config.toml
model = "multi-label audio tagger"
dataset = "tunes sung on syllables by a formant synthesiser"
train_examples = 39062
gain_aug_db = 6
time_shift_ms = 50
n_mels = 80
hop_length = 160
input = "mfcc"
spec_augment = false
win_length = 512
arch = "transformer"
norm = "layernorm"
norm_position = "pre"
hidden_act = "gelu"
mlp_ratio = 4
head_dim = 64
fused_qkv = false
bias = "qkv"
qk_norm = false
parallel_block = false
inner_norm = false
drop_path = 0.15
subsampling = 2
layers = 12
width = 192
positions = "relative_bias"
pooling = "class_token"
num_labels = 26
init = "kaiming_normal"
residual_init = "zero_last"
optimizer = "normuon"
muon_scale = "original"
learning_rate = 0.032
momentum = 0.95
nesterov = true
orthogonalizer = "polar_express"
adamw_lr_other_params = 0.00088
max_grad_norm = 3.0
max_steps = 9000
batch_size = 256
epochs = 59.0
lr_schedule = "cosine"
final_lr_fraction = 0
warmup_steps = 900
weight_decay = 0.03
adamw_weight_decay_other_params = 0.05
Rows from block 5, named by matrix and row number. Rows with one number belong to one attention dimension. Each number is 128 + 32 x the weight over its row's rms, rounded and kept within 0 to 255. All counts start at 0. Numbers have three digits each. After the name is the row's rms in percent of the matrix's.
# v: attention value (model.blocks.5.attn.v.weight, 192x192), inputs 96-191
# proj: attention output (model.blocks.5.attn.proj.weight, 192x192, transposed), outputs 96-191
v.32 099:159111133102098181079128084103123135133160167112169118107155131137165098069149124132103147180139152181144110090171116122137086168140130139136155113034104200104099141105108078123135154128158099142139087148213096141141093149144138081103167111148127090199153111161119154110063104108190157175
v.33 098:103120141178164086159089160084106143112214138108105074088116168166168096079169083137174118089069125100114143144151139106154116123124137074137095177175124130055157161141144143115085109160153131128195136140113145194113193151043121153090150167161135169153126106127131130109089094207116174185
v.34 103:138105211146061114115149154122154131169148101067108140078099111128087140117135119141181183126123208135135164112165132103123154107138111103097112138123157140083151164146136037126149116061070066126156160102143149123182114119113092182101103121143133115129076145176146134135115105106094156170
v.35 086:110073138159116168114158138160079119151099126177144104171142118157137125086121136084116106117116149102163138152069141065084048158100120103132170165207157110070111105153083139149107147163058138084117084161101108112134151171157097122107159101120107114167102175090157120173150087118154105117
v.36 112:103123076143145149149152128093068160082092166134177090142118111170141075116129150048140155064118154097153124142065086081144106129132155106089093087115186140163061207172177123106098096118108129162134092127158127157091141136120173121104161128100180120210164131107106076175209146151121096179
v.37 110:150054219132084129105148093116133085113136122128087132143123173115150137121142087128130160110162157095131112109126122153143130144103144163129197125121058139108094066093099164144104135134168144088090112163148122119157146148147102092146156050140121125142177082115095169111141110154098111203
v.38 100:146199212087095165134127110130135152168129135080149094176120141111143132112134132124144132078117103145128142161116126071066185105189084136110094112121120147155126084151124117093103115109119170108043151108129171123173133178087117104105115200110162146085120128104102090147133033123132085114
v.39 102:148109116142145078076152103142155129166143109130159167145156128102111144145082173096142136101143162155213119107163139167102167159118093145153107104142077133161125115131098112128157115158143179134144104075094104074175179109120078097107136068114176045121141124124074159091121137097143136101
v.40 092:169134132059115094194091147196118077145129062163152128104152133111164146115101160147166134192097152120121158142106179088158135127142132133098130146102115134122105124105150089116136158178178046105117152131154106116102170136114161150165125096135149126105188076142163164100109118120068103114
v.41 108:132130124130190148097120126102108188137128135170058105124172153133119116155103151144126091156120117086143111108105121156123087122152101120156128170164199091156157200143151174091104134126106093173139199097119101137156145121160192123100126171079104147118113165175085128142112149150151157108
v.42 116:128157111128116138137082185200122192108126096078110111152122102139154168141184116153101109162113172143139139128148120137139172160175152157097130148154128130093125144050130130067165112096087146138038143106095139146144076087121104130158119124119112120059090129078153124138110104131120156094
v.43 101:108190108120125127121065110113109146137133119154154061136151163145184072157105150105124084165139089101127165122095116104109113096160117075126090170151116142098110093166183114175174158130109133161119095130110107116135106115134171142094143094125155121158122202106111084144124153124085149124
v.44 109:140108088092094104138081194115154156140151120138103115147127133055121129099082093191135087129126143158131185126159190156112153149139154148072146115123132127094128134100091154093157139114110148127132076083109099076119089069148166160111164115087060127083089109141062107086139124128133136095
v.45 093:134180178072151059185125150171154134124170093134096099126114141078157169100102123158115126148152101176086166149161067080185161171090147111117100126131200098120163166156138124159195137127095164112177143120075080115107102072110134152127135108155100097115134138094117113162126117092127186120
v.46 102:118116171174120104150130189135135128141130116155147100148134105119140100141128088122102105062072125110140129112128124082133100162146198064119123119237177130078124107163139099114086166148083142096142108138090148112115138148135118141130118126181150169178110117112166125111074073116128189137
v.47 094:124147149140192171112108118063169170128121121105136107125120086140121167095153159112136150064077099177113123176060093112135153094183132126043093110134150153096110190088107153136074124139145139140115091121116154106115125129094156068094104191113166130120127117117114125155166155194156184085
v.48 109:148142116105147151108112084100142105097134113110118122089119086126172139176124114152098110135075078088082131149177121073155127123153199147150160130141144147116108146124187129136146125118111166127128164159150150123103113201115116194164143110091105184174119107091131112056158139128100075131
v.49 112:101155116136142117132111146120151147143078099135156146112137159085122138114118034161139129183123126121116131128087081061119159176117101181145142140098137129161079110059140120123088172100152092117198140114136096118108163068158139142160075087158106108108151085114152169110158095126097083127
v.50 110:049132172139123062083105147137111108117178171121123191149082152137127164170116136166155135107155125109083116153138107150159097113070122198096113074114145153084165094131151081147158136201119126146152110096083166063178125109138130155143171079110156165102091133104170087167115099143075175099
v.51 109:103104111121077121148074145129168175170137130149156127103080130107137171138141153073197202144119123161086151151143106102078215090143054164167090133123117125134059130104120129160104124133133061095109133075170152139126112115129154201096107123113081078098133182154164147111139088098121115085
v.52 106:181080098145146167100131125113079123217107104122126145147120091168141120134186137114167161114088126140194125142157196218061185133143111132129042156136127105156140107121122110119126078131136125166099129103141172125157117094159121032112106161151130121171184132128126153209101143095115095069
v.53 098:159135126109128163181098192105138164104137181132116143172115170182139078161091104118100133096156105099123106071114121147185025091124110059142191108104122134108131145111146132079141152116151119122081129167151161172106103163123132101130165130121152124149160141176194119109131157198112175170
v.54 094:158126138080116103128089148144112114072114109127170084116206079144107153139128102096127056174181103127124157092099134140178113153118135122068099115097151084118133151142130212076138203126187102131182121182089119119094153147161117157099147200116078172159142127096121128080134154136122157101
v.55 100:101130128161146147163130179087092162175103150105093102086145171079140098089158106128170128084125121109125173074155140119202146098122174104165121167129109183095099142130096183082082135121140178132069101050164189114138129069119172071087124127089143118136145134171103187159128100068151148084
v.56 096:132105128130100112104147175153119144086128136110115075108135097159122079136171125142166117131101112176161118117148130171149152056179205147162089122124132147114108149113171091082090132107179138189067116153151056109113126148141118152145121188095138168201093076118120095090154105129136121102
v.57 096:158173120160131144156081112080169166130159113132101168094080108133087121124139166161082157108089105142133130139094151154167170105090157145105189135104147106102114161172111146127132103084151156125159120121138113133073173155104101192210139109169093127099140154082144193111145114092117199106
v.58 114:131124090124092111043126131112169144146114114141148121107119142143156130116142158183186182192083126129105133091145145122087153127108233140116110194103126128080106077120113125134125096138109117105162105143149120117084168097126087125110078087140121106189089115111199129152116082171127154132
v.59 102:122149182042176098136053058130165145134173114114110138105125155153130096131107147103124126153081090162116105127132109147235132133114117151138145097155108139075108110139119100153130192171164164131126112146119136089161189168201101118120149140162157144111123119105134122127079138100094160086
v.60 115:142149086142168152101092163136148105101082129145088149174149159149104105116156127135091134138146169173150143057103117155103152105096135121071088149093136146159099139110099191123169120135114172106078134143135186090163133088111137096129089111140129140162145142168050125185171183172153149113
v.61 112:103108113184086117113127113110099113079110105137119142125124088198128098152115129219174109097088142119148091090145147188072123115120183127097136134146114104103137118128098128133155167063135155110153147160116098103163120121168126130209146135142098158094080139105118191126099079091096144089
v.62 104:107131073137112143148145221131108089127116118117164159118146152128109116169154153129105101085130127151113123134055096135098139104114130124116098141116165095119130093108125171208026105146132102108168091108172104165109106078169164101136084152098136116103148164160117107097130174109164159116
v.63 101:128134113149196113151135128123146097192090179123184119165115124100092105103136143098190122070112102122112093152138172134139110104140123077168119157106095092123144118090128147151082095111130102086103068165099099113100121105165096118164097174136121147105127134195138121131107088098087104134
v.64 104:084137148073056134152117200122124131105128141090072107082134113108151077160131131081184166108144147114114080145101106122156072140062173171132145118173161122134088128134185144089123114166132114058120160138118103101120197180120132093139058153114147149188083192152132119165112145145112150148
v.65 100:189149145091149100144163140147124188159113085157164152118147137170092161076106154139075082127107097116076212151084141207133147128120138116050159086095091198149115112103121201173131133125123131157086121095117181135146123134154164104137118050130172114131129189111158103112143123111089159137
v.66 106:103117144153163119137163145154066090125145163129034149160126078147161143146127131095151137110115077127116186167061142153140083151122131093152128130107149074081103210122124134136112077162153103134166131127158058112094129160142097172117137162152122116127097109116196145118125114184211210113
v.67 109:124099056135125153108169104104124126177150155131170122113128095136089140133091052126122077073144158163139122108138161101155157106097139154164091095166155138114141115159123141105112168147125139153184112147085122125139170135175131175145132151134092104098127149098091144175155125127203104149
v.68 106:140117166135133142156119141075086165125092089091181187143127122192066095103123077110101124138104201105166117126126141139091113086129138061090099131132092166124131131107123151186132144166112151133059192094116182129168157098068106102142127129108115108117092140196084082116080169097078102146
v.69 095:177163141077090138164140087145105159108117079139147179159170097121164127073147111132119133114079138176147135129148088160169179105120082166130136104114150148122146127114150140177121096121096153146128083071103109166166091123112145153092164105124097119137117199072162135199119117116111109116
v.70 100:201120067159157120145120122110103097135162130118129115145162071135132140117144087165079107111154136116116143141181170160089179140089120080143138102128085125106134181137129175150146118144100105167121115180167078104164089096117178100135146066131185017112113121114129082104098128212106124122
v.71 096:069140161126078091144117135112145117130151081081130140148138093132138166106215183125104099110129120104103160121171163188115126136097080121104088163203144133090097132103111156153172140132145097103064104148155144084144178163174096096160123083099148166081123160127138149119133166124103136135
v.72 087:113168088152131195099158086124079092132180139090122151061106143128091141095167116110126103137084136118125122077191153126144093099100159152176104131135128149157136077161154102157076101179116090161168113105117125155158112079151139103120060113171120079165166138095123071101127165139144151132
v.73 084:124124094115104183158137124149140134132046128054102117108107094173086140175110111159117088114158144093152119118137129123145170116176101168124117104122130093158091209112100232159147151129152131152110097081157164121124160071084078202164155094101135107174148150092169128096139119144132140094
v.74 085:090050096097173117119134078152174148128094186114119131102103126109073135185166119134174092109112145110169110140140095109080176062108177136164152147091120167133160139145105162168101160150189040086160114184173074102123114148115094109098122128102120115132185134111136129165176109095127134144
v.75 099:169081140118175068166108133051147086155146214170130104069106138140147135106133094143159144126071145146133133093114157147106203125141179152148074140062110158034113171075138141100105163129133078158157149132144183167142125105186089074158143125150159123119076145095088156141178101121142128142
v.76 092:139093120130122088154100169126177154137118145120034124131099112176097097143115125122172144109122096120156094126111100152157089149149153141168130189193124116147126158090134138192142086153128163132099113108108086162074170151118142054093125097168135121179127154149113157170147102112128139145
v.77 099:122153184104185188151058163125087117144135139120181070162071098142075028142147152107163142077093146072105097107111214106121149091110057086116131105117162153124119130140134209159121127127099133125124112160105119082126131122140144096183188169149121129104141117178146070127178133148145148087
v.78 104:112111173092094138110070142117127104096082156151036142102098128196182099171159143080142087157081146134103055157074110169155068119107116076113129114127124183123127182152095120151107090118093186112132132152165093152097118152168159159089145121114142147129134117103132136161169112055165163109
v.79 095:154138123077088161114156175110102071138131160088170132156112113140110115166154105155221175113212133147098109136085147166118143142140185084203190180147180097065078109153162146093174103150113101161185074140143142153099110130058129114136132173106095172137082077080137081134166206124094100103
v.80 092:137175164102097170099149134120131095145134080156124136102122140095156064156100119064087149140171197151149052117135097133172087152147100127087112130140070175148117130147167093121145127138116203051147155071056148119154133069154168185128109112150006172127174171139116124111112118130148095105
v.81 093:093144163141134135180084157163191106067150140114085094142205081122120143145119069117118109153086165094162088141128104069091096152122088153161125163180115141143044111115156118137122102136126208185082168152087119128152168083136179127125136085120153137141165110182068110177183108161146178151
v.82 113:088064076114068058151074100163113185153092171102101096132135144126131116107095099118141115161135092057119175108112161104129106132111145113091154188197130138115158159076046115123108127149114122172103144160145125108110139162151106167129191100147165087084152123138123083113193089134183202153
v.83 102:136178155136144152037155079115150155171091143141147087128097123207107127148094087106111112203085108110116133100122077129152087129077103115127080099159128168145112101116149080133117176098124161062160170099131111102117069194130148166123134091090108126106092068186147134117105124148125121112
v.84 092:174099119143131132120124137147131159118070139182121158135107140109150128090146159147145141096075127148165117131160084123151138150072126116083188121141088124150187093110092118153125108118117180104131155156169156099146098099072145233104135159126176084129106106186155126172211105108144117109
v.85 085:082182123133156110168158133152056160077072139129202130062103135106164123122154136135130131105113154143120132149084111082140152122181137133067098045096138140143091212113166165103111152123101138195095153131109117093082105112163099120180132189134126153123100184097060121100135115123114152127
v.86 101:145161105101148132078131166127141039096103119114150118094078170118148114059168159212092124144142169097141113096107155145113165132147131193133130073134108118159139161203098128095115103126143171142068130123109151167132139071174141121095156065115113096106139121103162147071153155114075128118
v.87 105:125146157110133141161127128148115174129092117097070171149114138176076128154124103158132100133167126153129135089126143116134129163168070122161133126143164139103104111103106106150047134108137175169161116132123179162092161068120173114169152123111106228116153123155165191160130119126179149098
v.88 100:142154039116094117113116074146153168105118136098062111125118139115162085098077117108163143177231111162116123074166106086159133145130111175107109104172094152144161189162154115092112158124095152091113147128089121082170115030175176190119144077162150150099154128103169120097079078145137100118
v.89 104:118124169176141130107141175161073167158141181158118176084087133078146120119116093117164147082192107137149120149147096156141091110155118065125134122136155170055120146155151134150127108137157125133118094091145152125141144117137129137136105125132074194128105099120094124136051147163133148152
v.90 110:158152142149145102087112148132137093122114161118103126101108141142162103073102113139144119101163084142115120126170156141177124168117104160138147113176150143108067116088123080113118133089167112209126092153159085176099119100115143150089173115179151185116066120107139104148136112137134148133
v.91 098:107105092161130091123151158152122177161144145138132131108186134068131109051139136070141167120145086068083176167111105112086121103160122151093115144098088096096133107156061106104059078113200095119162123133133141196131190126086062152160163135097176131063141093141126136125159120118124197115
v.92 092:133094141097186130117120170126162123148162100087115140172095087027112137108157157130145163058130182158136175139144154138119139153130135058125155094136121096132126100103124160152087124117152124071176103145185166073146161141147121102142120141201166195082086101122112140129134188044120098151
v.93 097:146157167148166111129124142086147153131104157102147158148079111199089134055060099106137114123163133140160150147157112141137168168103121039125111130140082141103115103087164114169176159141116151134133124144185190149143066142098094114156082098171186113094124120131158089119073061126093124146
v.94 102:181077166120130129068141131088131095085113166179123219129161104096143130121125119124152130108106132126145096113163122123109104102096079102142146169143132081117172181113089136134115175119099116151135140133123175089125154145143141049154171165193122073127151077099111178188172138077178080091
v.95 108:041098175139151155088137120183112128097141103129069179070150193096116093114092188116141108153093158124163108155142108065186080105141067145215121192131108133158152177102101098113092138166118177072206129096129161116073166085110117160184181098138088140112153106173113149077082201125121145124
v.96 102:074115123128119144124080151120093128149085089131088149124130136189096152174113130155093117079096151117109146174122100109118119140151114116111123156097153118124162119108111100140090162113163185156141105120159209113118098137135105143184130177140078159028107080173114154075107124136110149143
v.97 094:147137090152164121132139102114158130143124109112157178139148120100182134185098083131129087156071157168128110095104090165106136095142124092140148127094046197082176107165132090123147185119110144069108211162131098143134140098102116121115141128151129109174124122153201098095129154084164116111
proj.32 102:137122157136154078140133145143107138091155115168164123107072104146135132131136168204135113151122075076086160162090062102106118106144188129115149128176100125095126144113127141155101076071114175161105190117158147103153165133126092103167126145122111106092105138074171129153116105143129044104
proj.33 095:154122107155123087111054168157115094153093137172147095134167101171103164102085133129126117164198125137109163095069083152126175094195126137141149144125113177132101121119154125075106173128111042118123137124166128111106084134151143173076112126070135141083102185120148153112148090098125144110
proj.34 109:140154138095147127128128112160127091093117104157156143188109156142135158106192101107121101157137067114100124089139121104141126158152161134235078075105121135182098087085139112102069132139159167140114049182096174126115173116116129090139083110136127173095157178136127151126113117168165146117
proj.35 090:154163138089094163150154195163188149132149143088078145120116117108149162189162112116123107149133078168130165096095110087143150109163129111106105106133106093132151123151112100077181140100170126183106131169131109106080093107092116158161115185070122174114141094165163119103095124107115135125
proj.36 117:176071104136113132117060081133115085164132081147129151108127066154114104117143137198137125129085131150172157114088123118133159112173140119157101090161121091148106128106103135144114192091203134153136177160114135112120101119151051105132111178097097137102083147091151210158096152089064108105
proj.37 108:111161125134129102158160157119117092104143104146124123209142082119092128194151176085104137139110125145129201124130064128140124101130100137154113163135165108098101159176112142100109120145131172171104095120087167139115133120113157186122112170109145075129116127130148103126129156153170142080
proj.38 098:120109124091175177134172106135156127103154177102108091123104131113178083114115146188101206170145142109113099089137141137139085091102181148137206096124090092054158093101140105109113105141190120099127133105084107172154110116164150216107207099174117098048156108077161141105146152153111191151
proj.39 106:116168120080126118151151126155071100096156175121075091170074125145168193118163105157138115147126055123099124145120155128157080111136123079081117177172125111143205126120170116146118190086156111095115121080164169115106070180127098150109145134157050129119155119112197092202169085179130131119
proj.40 093:126069114166133125130142116052120175119116157062083200118107090180124136120128075086130115091184131110143162104124116138082160133165134156133139156163062097141097156156109143128075145120147137143120159094115163149102141160152179092112106141102148156130112193100115096178169185116164184148
proj.41 107:136124127138091163086141124122145122176115103147186099173081130127087136083107096135111145138176106153130146138151158144119159114106103174101117125114149187171083107083133101106144151092097125102125146153161140083118147072128020138155165178139135199155134161152160145095147128063056095130
proj.42 126:112115163145085167104161104122124118143119117109141141104078183161174103112074146120140150092172098167110087160117152144145116167107144109190116167084140095162113044159130086208194113151145088149153070137105119161126188174125095110092157098182172140185199158128123102070143129137130136138
proj.43 104:150115109146067143093154196173149120166120093142102179163147130186143140124165085117063117110148141208151140127098118077163136162115114108076106093141146049158156129099079108138126127147133084078080168230124131072120168159145098115151097127150137166155159113117122109145173120055128093075
proj.44 112:094160166128180130098182108086099108126123162098140132118124144161085189157151139092082151118138129070118049120124132138072154154085081102164103119150126193174138156093116166148128101179113108140143109128177079153141107154071143114109185183164120133204184117143079143123121107117120143151
proj.45 090:091146144133118128115088115075106059151147207114153137139114168123107144145148148114155144102107157117157103115087180157078158129114097056126110078156070148135065165102129131067158070132141163158103128133193129144125163141147157147113152102188194168171188128077137107101124125137145123088
proj.46 105:122103077087109081168140143109174134120112109156094112127090096096171209134173116113133154170112164165124160091128169124151148116128077112186085132086032188134168108117078110125167124142124074169121142142099100161112122136114124160145112089135101178098134152096129091119143120064145088108
proj.47 093:179082131046109103137130134159088130127148114068166140087152138111153062134115119135145160148111190151195077154157172159080165117124165131190166106138125099139140087136148070134140119175115102115180142122109150121147085114166102161165176105126138103147087132078173105093160083143121158118
proj.48 103:119140101159122144173114181115081076103131189106171193175128157138088140123140149122114188121121090155132178073118164166127111105155083112079104187061107191119114158158077140109102155129118085122133158100128127122140085083157128055084121094091137089157129118111111132140118113088159118163
proj.49 109:138096118111147099117126057069127156108106052057094178087105109144142083175167168106105155076110166145173147120177176215107118133117129164165169155126088114127152227117095109133103146182087186137120113122108115098101107158152147079165104098130135135184156091100103141143144149147099155108
proj.50 105:141164107133122163111105126140166145140088100122138104147133118104136095124136050158122118148100120163176139099069156109156104103176070043143172110176135169170080169133146135108108184163112089141175118102129142140105134114089161142156101177177096088105143151119141131090114092143177097159
proj.51 104:164149153147080122104132133131077127094142137163087116143135102093163091087133116124104135098182152136080048153129157183148099109102127150105093092119097151180114134153117074117061128168133144127121054136077125159132155119134131112183131105148174173183100074183125106114176144155097159091
proj.52 119:083187113156165132121175135183107184085158167196112120109093175114171147094103113163135140072188141135072105159095112102165057150105177174127194185130132145155133106114112090151152173099132132082129096130130129117091166148123075168160189103113095122119112166108122112103125147158110105129
proj.53 093:150112133138066148106142130090179135156103119112186074094161088106124108128135172157116075145107159167121166139135096088109213133082147111071081096129142063162140046117157167132151109091106150142146138174108135153132158082105117096142106148142119136135051143140078147104138112064165081124
proj.54 092:123130185099166111186172097043078084192100131159155186119167128128092129136131064114110169090106175057182118138099068145072144142145102121175115163136102152165119143178103135150145097155143171154108123118144059084161122158094156129100096117149143141175117140122079150119103119085146069094
proj.55 102:149099154151113058147104098148113096085128142143163137172135114154131138113110149138054152193191180074121066136135129099099114114139055154105104076067143132150068134092122077094143103071127130100173138130122171150018198178102137164130183221140093151151119122113151144107121128139182085133
proj.56 101:124111112141143142166141165144098126115161173213142127127117141152130145098142170084132206173162116113137134090104161113115086156146169114154102182077097114166140099166128152135090160118105130056161163125151142143165103072087090101132149056111111129139190179077130153079139157112116086117
proj.57 097:091123173094083058123099140137131099173099135132103094138210041167090129074114169137190104128081124100104149070107172155126105164149106096140122108149124112145113090180180190130099089119122106152142161158130169116144100165136166160113101086112199126186128050143156123128204128134168158110
proj.58 113:146102108226104196178137169166137167132119172134106145086126171149123123114144111083098083127194112144130140144119144127175113164217085134125132178117110136172183161139184112142112185142104108133120113106103132151084123148144133101147135132117154167127133105067136123115134143099114110135
proj.59 095:155095111103113111082131179089107071120112164163160157208159153120127098128179141118151131165072156118115164197099118162082073110112106103062136089118151141170149178137102142156145075048092125113137166087152109110159106106127200187142155126143168110105119124099197135130136058139193129099
proj.60 118:097119190108047087156168136155114092110138065151191136099152151100138094120128080100123103088135125158094102127173122150133157145099113138148123081131140072102134114156190166173109143154087167153096073174161147124108199217113114133076163141152211138151130122101131126120093085149106115154
proj.61 110:127095114110144093151109120163186102129110180190081083176133145101077159113201087119144180148164139115112156164117133164177109125113086152141093159078193141156143141128101135136164143143140066154122114155061118096122075085078156134076130123110153115143159094119083108113122118157137101136
proj.62 110:150105162111124051165102062083142153157153138127083103146118080067092134123106154109090133150164125114161098098148155104163108157113110145114141083170056102158130154154123067069124164134095127118131120165110154098095133163085091186167124138122093143106110076100086159167102113101154121127
proj.63 094:107121121103061118176125135119146174086175168126059115143094127109054140214139232103129096125141170143173150119144148072138197109179125160161152122146121115101111147131139111110115164146122121083147117112139142137116149122104119087178125079130127163125062111078147079111112152122180140117
proj.64 109:124092109170149177129089136145185110126083129066185156136131166106088193095163114141079107107100168131190142116077155120081170088100102071161144124081164160105162140166136070128112172070108185091105098128186174205135058110132125064133145133164145131091119129133186150118160110112129146074
proj.65 103:139103158141129158096139102048155076078124160133110065134084087070100113192130155135143149180157149159155104081120123134135153134190169168171095109213125078166163140220095091142095111194140112168113145107067119105103097157081145131095131112101137196156150112150172169124114085141163090105
proj.66 108:139173122154102116173106162082187166125189086128156128149111142155057088129104121116102085130093132181166145147142096073104171141141118154091127087114129176143093114123134131120096219123107209151106082210103184102131118083177129105172107076123134161125124118134108121149170128129085117112
proj.67 112:148118214087108172157052120181128174113073093151130117151107096084108113105159155176152152216164128084117081062120143138073113120114116123101142151164073120145148156161101139130140124108115109115091135148112175089164139123132086133136134053108139197193110120138175091153148130186083154166
proj.68 104:162114120157107156107147152079160049092067191125092113136098148084159171137120122138090168135118069153102145181150123139136155113166112161149129106178119105099091153186058108116117089155175076093096112164124077093075123179168200140150146146076102148107130107128123128193148125141139152118
proj.69 092:087117151129223139104161161107131110077141167124083102103130132082080107143127102137154087113161123076144105125149106120045137159150140098186146154144101112157101127194129134136149153115167079156140125161127117075090182208126137097141068131125079126114104105177147115096177144148156150108
proj.70 097:139063108151122069110162105137113124109105127125151168088117170086148105166141160088133074137093145135120104081091153115185112090148107108117116157179099071094169118125127114101129122196132165127135108129127127152084146151139085152159137159086076189168131098125149140110130089103230128092
proj.71 089:202147088175173137142143154186142112160102105147163075131134151086120134089116133137023135205150157123100103093122094183184114121131216137132149107079128138159130100166143101140076100163114148119103084180096127172130110093117137181117086134164135092150110107131150134095133069146133107120
proj.72 086:125118197099156109120096145150176138086086032111120150145169152129180075153161128189132141089108128102116114135072121140094152127126119125089132100158133113131100129111098104132208182125137171063118132106151157145122144214134140113101131132139100139126119159134174125107171123140144151106
proj.73 085:111141117126137084109134106086146099095135113165105143145092131124128123066128118127127134153095173152168140199128146118108104168095151098128083157077116203145126107140070111109140109081148103121084134153139120124095081154150108152134075076111122122161053100166131148147101109205127151125
proj.74 078:129186163110082087173104105138109126169139069133166150092153083153099141104143139135061166129125094106132155159113126091115103184105022118134159132123150112124108127116108082104156126105097165117065139089152111139093141100178106098153157135173151180091116177124222096088069134197141162095
proj.75 098:075136132177099121103090117137142139120099059112128158206126115104173106163140139145123111081178103172091141125111143137165115140106090063070171089173160079161138129125144042135169097191117137143091170130098078113127168115105134171138167133132098145104139118137174087133109097126126167122
proj.76 092:142140104157135096172179179115152081094172138153152122094205127135131136134172071132082151150177103144127164127135128159143193099142128083117147132078130180110113149130113133137081178144103188099136158141076112131170130147082173123157111136133123085060110140142073126100117099112097126078
proj.77 102:109044045169141054104147109123163117164058155124099158099100164063127180078151121154117103167169178151093077166023127117127117121140126140107137153126090140121144089098073092112134090115119111172106114133140135157139156130107119161135102165138143044113131113145134133145062111190089132139
proj.78 099:197127177173134103189111102100119168140137151130171110094156215145049157102120082167141086132171099205135122135189171090108158169128136142106126099149119182100122132103081106125079127159144096137127142144085188123151111146048169121162133067123161110103093067144105143119087163128104050076
proj.79 094:121090090173127115142084086133157131129080122178076175098120151102163074099107088134145131075136141140152138127143140124201117066129091086103149118126162121135197094139159118115092127040125103136156157105114116159172170103151124209054106069145161088130131162116098102162138102136111145125
proj.80 086:120168108155121182133130141109111114094119156095189109159130071135077123126167091182182114108085104164158171105171133144087119073066117119198127145160114082102105158108100080180190111146115070167086159195139074172115151172168096070123154175129181120121148109094147166179135110122099150131
proj.81 082:195144136129129140118108117121087128187086121096179126094120159188127101140184162153141151114125156151077103120082177129193106176147167114153047110076143136108162133124101142131125140131084076170132122115152134150193088152108114089205121158103115110092150133142158139155119144124120091093
proj.82 107:177179184108146146118119198137169095101150069160134120127087174150135226102137112151086065136118143225125038083100105129179074188170154142082089114081178105145131136122142129185058132117165129077121127096104165065111126074119126121160047083108170161150122088128130147124081144155120109108
proj.83 103:080147143078135131123171121084121104097116138165128103097120138175164170135170164169123150115065135125165155130166091099081105146125092178129184138185074105144123144137135149131156111150134126146146132214124156083127153075149093131171133105113105126151179141146123151117113125098152100160
proj.84 099:110164036068111114122134137119181054110150146077083058089141174183067130131113136083107111097190162125148105147146146128100067168070126145151111157119141154152058186131124127110148113230107135125129113085139082110114147141107163090210121141118084122093134145127074160138105154145154181108
proj.85 080:136079125149168159109104161073152111152106165124096184157121182118039147130120117135132059134131036144170170208136126139087166111136161135128136128098185122045118075128082150155178161074141116127121122088147108116121099168155202158099138115108117113086119118114161106164098105140135142157
proj.86 103:130111172140089116154112100107093202148123159109112163149142121095168145141096128128197164119082123110148156169140138118163107077068132113105120124149089091104094077151152141163164155144156062159136168106155074125071148141154160088140144140111124094108089127146135150167128077085157066095
proj.87 101:166123140159103103088120107112160088156134130136123132137112130117200137175126147117117129151134122148129125188153163102127149155143133118134134143128063156173104111127080056112141119140146050136080151132125089140175170164098080165122127102095163111055135120154080120152120137148063108105
proj.88 098:137151177096107117120120137131123094151119148123139109116183126122140174135107159155108074061073161098191144102145139133114085155059174095155155206074106154146120127083162119182194092150120102124158131089150139118097166179161062127127155169118121080114131071150077183074090165143162118130
proj.89 110:159112145175046137143150132089184146100123121134126175147136095175133107162109138126167133172134089123180212146145101035140115106131046140127161115114157145147102127120121107125092150112130136123101107137124120119071137107143076132127150172098159094092117160173147123101153119117065100080
proj.90 106:112123175153062092195073118104096126137163154154143132159170111134133103178166153120168084121160115144129105090086106101130115126122132073110069128160138117104098098106123141160107127198114167114096146136093156106148170121133097167156060106126127073131177125120106163096149122069116101113
proj.91 099:133157185126071185159092159111151108094142135143094088187085090140133146154157155163142143123119152140177183118161148150132120086111181098122078163155131147201140097143180122171130152048187134178087137081134123095091091073114114103137114081153097131104081137168158087185101086132117093150
proj.92 089:136064136192096173107111119175140114112132193160113117092129150081090111107101146093112122191220132104088049124065089172141179094100138150108128117129147126121101121180118101064100134163113082076092166111151132151151142081161131129118138157122147199131130159097129096144150095162111159151
proj.93 093:134118097132111088074161130134127041116105124144095137137182133136156125184129162115115099093095122103078123090171128132173088099118105147169157126168151146152171145125100106127084094223138150087092150149074118104106187150113138179131161113124089124112159091173089139102122139100132073125
proj.94 098:160078139138128128208171090184108099150087148123143043122117131047110077108113101141085073149171119071122074128182147149125116168121120145111126123130078142072115124156085114091132114084127133113139135201145081127151101132108100135108095133117077174137087102149127129170112127148125111172
proj.95 103:156160117093111159143112160128122169087089125133154121152134127157084151117133113184115123128130092140135185077179121076134114112129187104103137155148145152147143133096133149102128133071104087089109143091150136157154123152140133139108103151141171133093097151103112166142156184131107077092
proj.96 100:115133132092097144117114192092166132114138140163149152130116126099091115122131166115174180173204072148139157104125144064158098097115150146129159074110146142199121110142184203117086086146136052115138150153105083097114161113128113195163170113072140148178133113154069104101155171128156106164
proj.97 093:062149136092096117131172174177107134116124148169138061109151069142127123098160112132138169109139111040105174113186130124154131135147121177138124133147201093121145169142159219075110127069096161152195062098125124104150147126160193122129149104108152135155081135165072147113067143133111144106